A small contrastive image-text model, trained from scratch: encoder norm rmsnorm, encoder patch size [4, 4].
Rows from block 9 of the image encoder of a small contrastive image-text model, named by matrix and row number. Rows with one number belong to one neuron. Each number is 500 + 50 x the weight over its row's rms, rounded and kept within 0 to 999. All counts start at 0. Numbers have three digits each. After the name is the row's rms in percent of the matrix's.
After each neuron's rows are labels from the 100 images, of 14976, where the neuron reaches its highest value: "top examples" is what is common among them; "lies over" is the class under the peak. Only what is clearly more common there than usual is listed. The data: single toy objects rendered from many sides on busy backdrops. In brackets: how many of the 100.
# fc1: MLP up (encoder.blocks.9.mlp.fc1.weight, 768x256), inputs 156-207
# fc2: MLP down (encoder.blocks.9.mlp.fc2.weight, 256x768, transposed), outputs 156-207

fc1.600 092:500500500555410500500500509577452473506419500608294500500500561583500603531500402500500608475500500500500500500500536500500500500500500500500500500500418500
fc2.600 104:500500388625572500678500500500500500416500500500534451500500500500500500454500419500518486641500500500500500500446500556500437500500500586500500500500500577
top examples: striped (54); sofa (35); yellow (28)
lies over: part in the main colour (100)

fc1.185 069:462500500500500500500500500500500500500500500500500500500500500500500500500580597348413500500568500503500364500500500500575411500563500500500455500500500324
fc2.185 076:500500500426500500500500500500500500454500500500500500500500500500500288500500500500629500478500500500533500500500598500464500353500500500412533388500500666
top examples: teal (32); purple (28)
lies over: part in the main colour (73)

fc1.309 090:500500434500500582500500500500500500402500500500500500500500500500500500667500500500500473500500500500500500500606570500500500500500500500500520500352500477
fc2.309 099:500500500500500500385500454500500500500500500376500500621616589435500500656550500530500500500500500500500500500500500417500500500500456500454395500500500500
top examples: umbrella (38); mug (37); pink (28)
lies over: part in the main colour (51)

fc1.109 100:500500500500500500500500597500500500602500479500500500500500447418393500463486500500403500500628500500500500415500500500500500500500581500500579500500500500
fc2.109 106:551500500500500500722500445409500748500500561500500500500526500500500500669500407459500500500500449500582500540500385500500500500500500500500500500500500500
top examples: white (34); grey (32); bottle (29)
lies over: part in the main colour (45)

fc1.321 094:500423500500360500500500500645595500559500500500500437500576500562394500500500500500500569500500500500500500500500500500500406500602500500500500500500500500
fc2.321 097:283500500500402500506500500398500500553500500500447500500415500500500608500471500427614500500500562500500565500585500500602561500500500500500500500500435575
top examples: orange (67)
lies over: part in the main colour (38)

fc1.721 064:500500309500500500500472500500500500500500446500500500500500407500500500653607500500643618347500500636410442500500500500500464500431547500500500500412661500
fc2.721 090:500500577500500500500500500459500500396500607500388500500500590578500500373500500500548500500569500500500500631500336500484500500566500604500500500500500551
top examples: white (57); airplane (29)
lies over: part in the main colour (68)

fc1.745 101:500556500500500374500500500500500500452500400500500500500373676500558500500500500500500500500500500570500500500500500500500500500500500458500500500500412411
fc2.745 103:500500500386500500631500500500500500500500657500500500500500593585500604500504500500525500500586500500500500500454500500408500500541500500364500500500500500
top examples: hammer (75); from above (63)
lies over: dark part (30)

fc1.247 095:500500500500500636500500500500500500500500500500500500500500563599500500553500500500500500500449500500500500500518500500500500500500500500500600576500500600
fc2.247 091:500405500500500500500382500500500500500580379500405612500500500408500500633500471500500500342500500500500500369550651500557500500500404500500500500500500532
top examples: orange (80)
lies over: part in the main colour (63)

fc1.78 080:500500500500500500500500420500466500583500500564381500500500559419500504500500500626500591500500500500369500402500500500500500500577500686500646500513422500
fc2.78 082:500611676595500500500500547495637500500500570500500485500568547500500500500500620500353500587500437500500500500500500500384500612500500500555500500500500500
top examples: tree (100)
lies over: brown part (29)

fc1.445 089:575500423497500440412419500500520459500626500500402607694500500420500500500500533473340500500436500500500500500500390500582649517500554500500500593582500500
fc2.445 085:362457549500500500500500500500378614500500500500500500500410500591500458500613500500500500500500500500500500613500496500557645430500500500632500458500500500
top examples: teal (41); arch (32); pine (26)
lies over: part in the main colour (91)

fc1.250 091:500500459630500562500500500665500500500500500500500500500500500500398549563500500500500400666500500622548500688500500500500500380500433500500416500500500500
fc2.250 085:500500398530500589500500500567500500500542500500500500401500500500500500500500500510396500500500500500500500500500500500500500500500489417662669500500595500
top examples: pink (62); trophy (52)
lies over: part in the main colour (46)

fc1.311 097:382500370409427500500500500500517500500500373500500500500500404500500500500576500500637500500638500500500500606500500326669500500402500626500500500378500500
fc2.311 099:500500500500500500500500500500500500500500533495500355500500500433394500555500500500637500448500500390500500500500500559500500500605500500500500500442500472
top examples: white (97)
lies over: part in the main colour (83)

fc1.494 111:500500433548500500431500500414492500500522500500500500561489500500500500500595568500602500500500566501500445367500622500529500500556428434411500500462500500
fc2.494 111:500500500500500500500565500500500500500544500500500500451352410566658357350500500500500405500421553411478500500460500418500500500404555500500434436518500402
top examples: hammer (100)
lies over: dark part (29)

fc1.113 086:542584500500500500500608500500500500500569435500584577500370500500500500500405500387500500500420500500557500555458269599500500500468500500500492500367452500
fc2.113 085:500500500500500500500500620593405500500500500500500500500500500500500615500431500500524500500500504500500500500399326625500500500500500500445500500459601500
top examples: car (48); teal (41)
lies over: white part (35)

fc1.439 095:500500396500500441500500421596500500500500500563500500500500391500500500500500500366500500564500500500500610512500500500548500500500500500465425500500574389
fc2.439 099:500500500500500500500374500500500500416405500460500500500525423414500500448500500337500500500500420550328500500500500500500474500500427337500553500393500488
top examples: pink (69)
lies over: part in the main colour (53)

fc1.675 079:500459500350500500500500500500500500500500500500500500500432365500590500500500425526500500500500640500500547500402500500462500500500659500500500500639500690
fc2.675 074:500500500393553583500500500500500500500500500500500500500635500636500500500500500598543373500500561500500500500500500500630500500500500551500500500500500500
top examples: arch (35); snowman (28)
lies over: part in the main colour (67)

fc1.31 094:500500424500374500500500525500500500500500392500500500500500500500448500500627500566500500500620557412500500500500452365500500500413538500495500500500500500
fc2.31 096:500500500510500414500500500500578500500581601500500500500500500500500500500500500500611505452500500500500500418528500581581380500500500500500649500384500500
top examples: white (56); grey (44)
lies over: part in the main colour (92)

fc1.684 075:500548500500435500500409500400417355500386500500500500604500393500500500500500500500500604448500674500500500500500640500500500500401500500500500500500500419
fc2.684 091:500500500439500500500500500500500424500500520500349421500500389500500500500375465500500500500500500465500500500500500582500500500500500500515500500500500500
top examples: hammer (41); trophy (29)
lies over: dark part (25)

fc1.278 091:500500411500686500500500500500548500500500386500622500388500409500500500500327539354500500500500452500500480500500500500500500500460500500500604500500500500
fc2.278 096:374563500500500452500500344500631408500500500500500500344500500500500500500500500572500500500500500500500500500500500500461500500500500500500500500500500500
top examples: house (99); from above (96)
lies over: part in the second colour (92)

fc1.389 062:530500500500500373426500500500646660500500500500500500500500500743564430500500500500500543500500560500500500500500500500569344500500500500552500500626334437
fc2.389 069:500500500500500500500429500500500500463500500500424500500500500500500500434500500500500614500500500500598500500500385500386500633500655500572500500500500500
top examples: robot (66)
lies over: part in the second colour (37)

fc1.17 086:423500500500500500500500500500500500500500500500371500500381500354500500500500500500398500500500500500500500478500500500500500500500500538500621500500500500
fc2.17 102:500500500500500500500500500500588409500676577500500433324576594500431500500500500500500500526500500500500500500451633556599461500500536500500567500500500500
top examples: white (61); grey (27)
lies over: part in the main colour (56)

fc1.352 092:500500330500500448500500500500500500500500500500500500500463500465500500500500500500500500500500500500500500459500500500500367500500500500500500500500500500
fc2.352 091:500500500640529500500500500500414500457508597500500500500500500500500627578500500500500500500562610616500500500405566500500500500500500500369500500500500371
top examples: brown (49); orange (31)
lies over: part in the main colour (47)

fc1.563 070:624500500500565500500500500500500448469500500500500500375344500500605500500500500500534500594500500500477500500606500399418444500500478500500500500500500500
fc2.563 084:307550500500435609629500500500500500500578500500571500500500500500500500500354567500498500500500500391500500500500500500500500500651500645397500500490444500
top examples: brown (44)
lies over: part in the main colour (66)

fc1.216 072:425649500500500500500500500500500500500500500500500455500500500500500500500500500566500500500500500498500568500551500500625500500500500396634500500500424657
fc2.216 076:500500500561500500672500500427500500500500581500500701611500500500653500500500500500500500388623500500500500500500520622663444500500500500500500500500500331
top examples: yellow (43); orange (35)
lies over: part in the main colour (55)

fc1.266 088:500500500500375500500382333464383500500469500500500500500500500500500362500500500500386500374500500500500500536500500328500500500500500500500500500575410500
fc2.266 089:423500500500580553500500390500500500500500500500500500500500500500500500500500500568500347500583500500472425500465413557500564433500583500500500500525500500
top examples: black (63); hammer (28)
lies over: part in the main colour (55)

fc1.663 102:500577500500449500517374500500555612500413490550500500500500500473500500500500500342500500588500500659500500476500500500500500442500500500500500568365500500
fc2.663 114:542500500500500500500500500387500500558500500573500433611500500500500500500500500464500500450500566500500500318500500500581500500500537500460464500470500500
top examples: pink (100)
lies over: part in the main colour (46)

fc1.529 090:500425500500500500500618500500500500433500500500500408474456500500500500500500500608590500500500500454500414346500556500500500500402347500500460568500500500
fc2.529 088:500500536500404500500500500563555500460500500524500500500500500500500500500500323500500627500500641602500500500344631579628619500500500518500500500500532500
top examples: black (32)
lies over: part in the main colour (38)

fc1.116 088:500500452500500500500478500500500559572500500500500630500500500500500500500559570500500581576500500422500500645500500500500410500500500500500500500443500500
fc2.116 087:355500500500500500518500500500500500500500500500599500500417500500500675634500500500500351500500500500443500429500391500454500500500500415500500500573500500
top examples: striped (61); orange (27)
lies over: part in the main colour (100)

fc1.42 106:452334459500500500500500500500500500500500500500500441596500429500500500500500642500500500500500414500500407524500500500518365500500500510500500500500500500
fc2.42 101:500500537347500500500500500500500582459500500359530500500500500376500361500535500500622500500500500605474647625545500500500500500551426500500500500600500420
top examples: from above (67); table (33); candle (26)
lies over: part in the main colour (39)

fc1.301 110:500500500585500500501500409500500500500410500500500500500500543500500452429551500500500500500500500500500500500500589500556416432500500389500559383500595266
fc2.301 108:574500500500500500500500500500500500500500500500500500500555500500582500500500500353405500607500500632500500535500500485394500500500425500500451346500500500
top examples: black (37); hammer (26)
lies over: part in the main colour (53)

fc1.517 097:500623336480500613500500488500500500500500500500500500500440500500500500604500562500500500500500500406382500404500500500500593500500321500500500500500500500
fc2.517 101:500610500500500500500500500642500411500500410431474500500500500500500406500500500500500600500500500500500500469500622431500610534500500614500500441588467500
top examples: orange (67); brown (29)
lies over: part in the main colour (69)

fc1.596 072:445654618500500500700584500500500500500620500500500500500500500500500500451500500500449500500500500500500569500500544500500500500500500547648500647500500500
fc2.596 081:500500500500414500500500371500500500500500500500500500635500500584500500500500586601500500500500500570467500376500541552500424360500500500500500500500500500
top examples: yellow (43)
lies over: part in the main colour (66)

fc1.188 096:500500500500500489608500500500521500568404500640500500500500500500530500500597500500500354500500587411500500500500500634500597500621500500500399500500615586
fc2.188 092:500500500439500500500500500400500528500500500500500500625408580500367500500500500375567500500500453500510500500500490500585500572335500500550500500434383493
top examples: striped (56); barrel (32)
lies over: part in the main colour (78)

fc1.242 111:500500579500500500542603500559500500309500387500500520587423500500500500500500587500500500572614500535560550500500500346500500500500500624549500500500362500
fc2.242 125:500528389558500565531570544500500573537500500573500500500547500500500500500500500500500500588500500470416500500533415500500500509500500413500624531583602500
top examples: car (55); mushroom (41)
lies over: white part (30)

fc1.127 093:500338540366425599500384500500500500500500500500500500500500500470500530500599500500500500500500500500500458500500500426500500500533406500500500500328500500
fc2.127 093:668567596500500577500500618500553601440500500577500500500500500459500500500500500437500626500477506500609500500500500500500457500500500500500500474500500500
top examples: tree (27); dog (27); grey (27)
lies over: part in the main colour (42)

fc1.701 075:500500500500500500500500546500500500422452500500500500500500500500500406500500609500500500500447500634500500500500643500500500500500500500500500500499500500
fc2.701 074:546500500500500500500500500500500353500500500358500500500500500500500556500575500500500431500500500500500500500500500500500500500500500444500500453500500397
top examples: arch (32); brown (26); grey (26)
lies over: part in the main colour (57)

fc1.467 120:500581500500500500447500471482500564500625500500500500500457548500604500500500500500500500500500392502412489500608500500500500500661300500500500500618561500
fc2.467 121:500500500414449530591430500468500330369500340500445500500500557500500500500529500500500500567500495429500500500500584500500500565357422500500500605500500500
top examples: brown (96)
lies over: part in the main colour (70)

fc1.280 112:500500500462500500500607500500500493500500500500500418500500500342500500500500500536500500603500500500500500619568500500500408500500500627500478500550500500
fc2.280 104:500500472500500500500500624500500500500500502500500500539580317500500500500500500500580596500500500500500588500500500500571500584500500606395563500500513546
top examples: yellow (99)
lies over: part in the main colour (64)

fc1.163 089:500500401405456500500500500500500577500500500500500394500333500478500579500500609500555500500376500500500456500500500500616420500500500500500508500500612500
fc2.163 080:500412500609500500500500500500500322629500500500575500500500500500500500533500500500414500500500500500643500500500423500646555500500500500500470500500500500
top examples: white (70)
lies over: part in the main colour (75)

fc1.715 098:500500420524500500500500500500389500500500500500500500336500500411390500500500441500500500500500500500500500586539500500416404436553500365443500459500570500
fc2.715 087:570602500573500598585500500516500500500564586500500465500500500500500518500500500500563500500500500500500500500500597500380500500500500341500500500500377421
top examples: house (100); from above (61)
lies over: part in the second colour (99)

fc1.402 076:500500500662500500500500500500500500500473500500500606417500500500500500500500500500500500619500500590593500500500500500464500500500500500500500500648652500
fc2.402 076:500570500500500524500500571500596500679500500500500500500303500500500449500659500500500500500500500500500424500385500500500500500500500500500500500500500500
top examples: black (53); mushroom (30)
lies over: part in the main colour (89)

fc1.169 127:500500566500500500499452500500433428518528500500500500500500500524500500500500560500520500500500500500463500481500500413500461533500500500423500500596500546
fc2.169 135:644500453587500453540500500500500578468456500622500500500500489500500500500500500500500523500406500443500500500500649500398500477500500500500353500500430500
top examples: hammer (100)
lies over: dark part (35)

fc1.591 110:500500500500500549500500500500500575564500532397500500500407545500500500500500500500500500568500500500443500500500500500628500500500500500500500500500505450
fc2.591 095:376500387500458500500500500500500571500500500502500500500500500500500418500500484500525344500500500500500500500555456500500500429500500500500500500500500500
top examples: striped (69); red (27)
lies over: part in the main colour (81)

fc1.268 074:500500500432500500500500500500560422500465500500500500615500500500356500500398550500500500500500375500500550500474500504500500500500500500500704500500500500
fc2.268 091:500500500500500438500587500500500500500500500500500500417500594500584500529500500573500485500500500500500500500500525500500500536500500576500456419500500574
top examples: green (74); from above (66)
lies over: part in the main colour (63)

fc1.708 100:418500500500527576500500500500500542579500550500500500500370500528461609500500500500500500500500500586500500500500500500500500500500415500500500500500500500
fc2.708 094:500410561584480500500500457500500652500500390399641490450500500662500500500500500500500342500389450434500500500656500500618500500500661500500500500500500500
top examples: pink (73); flower (36)
lies over: part in the main colour (39)

fc1.725 080:500500500386500500500500500500500500500500500500500500500500500500500500500500360500500500382500500500500500500500519500500398500500500500500500500582500500
fc2.725 078:500500366570500500500479500500576334500395500500500500430602552500500477500563500500410500500548500500500500500458500500500630500639500605500500414500500500
top examples: brown (57); bottle (34)
lies over: part in the main colour (52)

fc1.336 109:585500500500500500500500500500500500500500607520500500384500500461500444500500573500500414500500500500500479472500338406500660500500500500626500607500500541
fc2.336 101:500500500500380500500500546500385500526500500500477500500407500590500500500346500501500606500410500376500500500500500500500461405512590614446458500500500500
top examples: teal (100)
lies over: part in the main colour (81)

fc1.574 126:564500500500500500398500500500500500500500500448500500500500475397589350500500580464500500500439527500566500500500355500500500500500691566476376591500500500
fc2.574 115:494559500500376500500500500500481365449500500401431500500500500486500423404500500465500500500577487500500500500500500500500402398321500500500500560500500603
top examples: teal (100)
lies over: part in the main colour (56)

fc1.502 085:500500500435500500490500500500500500628500500500500500500587500500452500500500500500500500583500500394500500500500500500500500500500599500500500621500500500
fc2.502 088:500500500500500500500623500500553500500500500500500500500578500500500500500500500500500500500500500500500500500500500500500409500717449495500500500613500500
top examples: house (38); yellow (31); table (25)
lies over: part in the main colour (39)

fc1.685 109:406500500569500376500498500500500500500500500500693500477625594500433508500500500537500551500500560539500500500500500613500571500500426500500500500500500500
fc2.685 108:625500607500500500354500500500500500500500500500500500500500500500485500500500500500563455358500500500500500500576500500500500500500500635419669500500575540
top examples: robot (99)
lies over: part in the second colour (51)

fc1.104 078:500576500500570500500440580500500500500500500500572500500500500607500500500500500444500500500500500500500500500575500500685500500500427500461500500628500401
fc2.104 074:500500500500500500500500500500500500500500500500582500500500500576500400500500643500588611500500500380500500500500500500500500500500500500500402529531500419
top examples: pink (81); arch (25)
lies over: part in the main colour (63)

fc1.433 129:410638500500500500500500500605500523500500360500500359500500500500552500477500476500500500500500500500500500500500500362500475568500500580500561632500500565
fc2.433 123:612500500617500500546500500500500561500500500408500633500427455609500563500586500500500500500500500500610500513500500500592500500500421500500545603500622500
top examples: robot (83)
lies over: part in the second colour (57)

fc1.57 128:526584394500500572500397500500500500500500500500500500500500500500500500470417530500463566500611595500389500500449500602500500500500500500418500546546500500
fc2.57 124:606500500562500519500500500500642500562452464434500500500500500500500398442500642562381500500500579500500500500500500500500549500500500596500376431578585500
top examples: robot (100); level (61)
lies over: part in the second colour (54)

fc1.609 079:500648500500500500388500617532500369393500500500500500549500500526500500500465500409500431500500580500500500500500500500399500500593500500500500500500500592
fc2.609 083:500500500500500500500500500500500448500500500500437500444500500482500411500522500500500476408325500500500500500441455500500470550536500432430500500500471500
top examples: striped (46); orange (39)
lies over: part in the main colour (58)

fc1.70 079:380606500500351457345500500500500462500391583500500500387500456629500500518500500500500500500500500500578500500500525425500500500500500590500395500500506589
fc2.70 091:618500500500500500500500500500423558500519500500463374410603500500500500500432500500381500500500500429500567584629500569500500501547500500466568500549500453
top examples: house (50); pine (30)
lies over: part in the second colour (32)

fc1.714 119:560500500377500417500500381348439500500500500437386500457500556500556426500500434500500500500500407583500500464409500500500500500580500500500500514500500500
fc2.714 117:500500618507500404566500500500500500500649574558500575500500434500500500500500500400500500500544500628500500500500581500500500500500591508500500500500500548
top examples: from above (78); trophy (66)
lies over: dark part (45)

fc1.34 096:500500500500500500333500500500500425386500500500500500500411500326500500500500500576500500500416500641630621500500612500500500500500544500500434584500419500
fc2.34 080:500500500500500500500500500500500443500615549500500500500500500586500500500500500500500500500500500500500500500500500656500455500500500500390620456372500598
top examples: yellow (38); teal (35)
lies over: part in the main colour (43)

fc1.632 094:366500500585597500572500500500370500467402500565500500500500500630500540500656500589500500500500500500500500500500574500500500500500500597446500500500500500
fc2.632 111:500495374500500500500500409500500500500500422534500330603500500500608500421500500500500500500500500500500440500500500446500391500500500500500500500500386510
top examples: hammer (100)
lies over: dark part (40)

fc1.356 076:500500544447500531500500500500401500450500500500500500500500500500500500500500500500500546500500500500701500500500500500500500500500614500500500500362500500
fc2.356 090:500500500500567580500500500500500500500500500500500500500578500449500500475500412500591500500500397500500500563500602624500500445500500500434500587426447500
top examples: house (39); teal (29)
lies over: part in the main colour (58); part in the second colour (36)

fc1.405 115:435500500500500500500500500500500479500500365433500605500622500574500350539500539638500500500500500500544500500500538500500373437500615431500423572500500500
fc2.405 107:500346580500500563453500500500500500500500500500500403732500597548500500500572432500500500500500500500500543500500500500500607545500468500673500500500529562
top examples: striped (29); teal (28)
lies over: part in the main colour (64)

fc1.32 089:471500500381615500431500500500383500500500642500500500500500500500500500500500500500500541460603500498500500500597529500436500500500471500500500617568469561
fc2.32 095:436500500500500500500647500595500500395448570500500500500500371547387500500500500500500646438500500500500429500500500500500580500500413512500500587500500500
top examples: tree (90); from below (70); yellow (32)
lies over: brown part (26)

fc1.285 096:610500343500443500500500500500500500500261500432418500500556500601446500518500500500500500304500500562500500500435500500500500500500500500500500500500500500
fc2.285 095:500500500465500500566500500500500397500500472551500500435500377347362500469500500500613500500500454500500500500465366500500500500508500500500500500500569500
top examples: striped (45); orange (30); dotted (26)
lies over: part in the main colour (93)

fc1.284 131:456500500633500605500507500500500577605500500500584500500331471396500500437500500500500466500506500581493545588500424405500505436500500500500470500500500461
fc2.284 098:500500500500500500500500400500500500500388500500551396500444500500500500500500445463500500500500468500500500500500386382500500500500452500500628607500486500
top examples: pink (100)
lies over: part in the main colour (70)

fc1.657 125:500500538425462500418500625432582500500447363500560500525500500500500500500500500500398563500399408553500500589500405427422626550600500500500500500500551500
fc2.657 126:593585581500500442500500500500500367500500500500500500500624400638500469500551500500463500500500562500500500500426500580500581500500536591469522500386500579
top examples: green (100)
lies over: part in the main colour (44)

fc1.396 104:500500500500436552500500503500500440500500500500500500500500500500500484500500500473500373582500500426500500500500500519500500625500638500500500500500505388
fc2.396 098:602500500574500500500427500635500650449500500500500500500500500500546360500562500500431500544500575500500459500500500500500500500500572500500500500500500500
top examples: black (60); flower (45); grey (30)
lies over: part in the main colour (46)

fc1.118 118:500500500500500500500530500500500500500439500500454540417500500500500500500500500500500500500579500593500500500500500500399500468500500500500609466500410500
fc2.118 118:500500500573479469500500500500500493500575603500500500500500407500476500500500428500363531500500402500500500378456500500500422500500500500500500427500500500
top examples: from above (94); flower (85)
lies over: brown part (61)

fc1.651 092:500581357500478500500429500500500393500410669500500500500500500500500500613500500500500567500500500500500500534500500550500500441430530431500500469500585500
fc2.651 086:500412500500500500556500500531500500500500500387500599613500500500500419545386500500500500500500544500397611500500500500500602500500500500500500500500500500
top examples: orange (49); lamp (27)
lies over: part in the main colour (90)

fc1.706 117:500424500500500493449541500500500421449500500500500468585500500500500626500500500638500564424500615622500500500500500420500600500361500500500454612500588500
fc2.706 115:399580500619500475500500589483500500595500390500500500500500500500321444500500567500500500422500552500392500500500410500529586447500500613500647586599615500
top examples: robot (99)
lies over: part in the main colour (47)

fc1.121 091:500505500500500500426500500500500454500500500396500500500388500432500500500403554500416500573500500500500500500500500500500500623500500471500580500500500604
fc2.121 094:500500588594500446500500596500500500500500500500500500500500500500500500500435500500389500465500500500500500500500500500500500594500500500500500406390500500
top examples: from above (83); candle (78)
lies over: part in the second colour (33)

fc1.767 104:500500500500500500500500500500500500500395537500466378500453500539629500500500561500500474500500645394500500500500443500500500500500412500500500406500500500
fc2.767 097:609472500500500500409500500398450500500500422500466500500500500547599500500500386615500500500500500500500565500628371500500557500516500597500500500500500500
top examples: umbrella (51); white (37)
lies over: part in the main colour (76)

fc1.551 071:500548500500368500500500500519500500500500500439500500500398500500500623500500500473500500500526440500500500500435500500500413500500500500500500500500500484
fc2.551 076:500500667589589500500500592636500500449578500500500500475500500546410500500586647500500575500500500500500500500500500500500500418500500500500500500500500500
top examples: pink (37)
lies over: part in the main colour (35)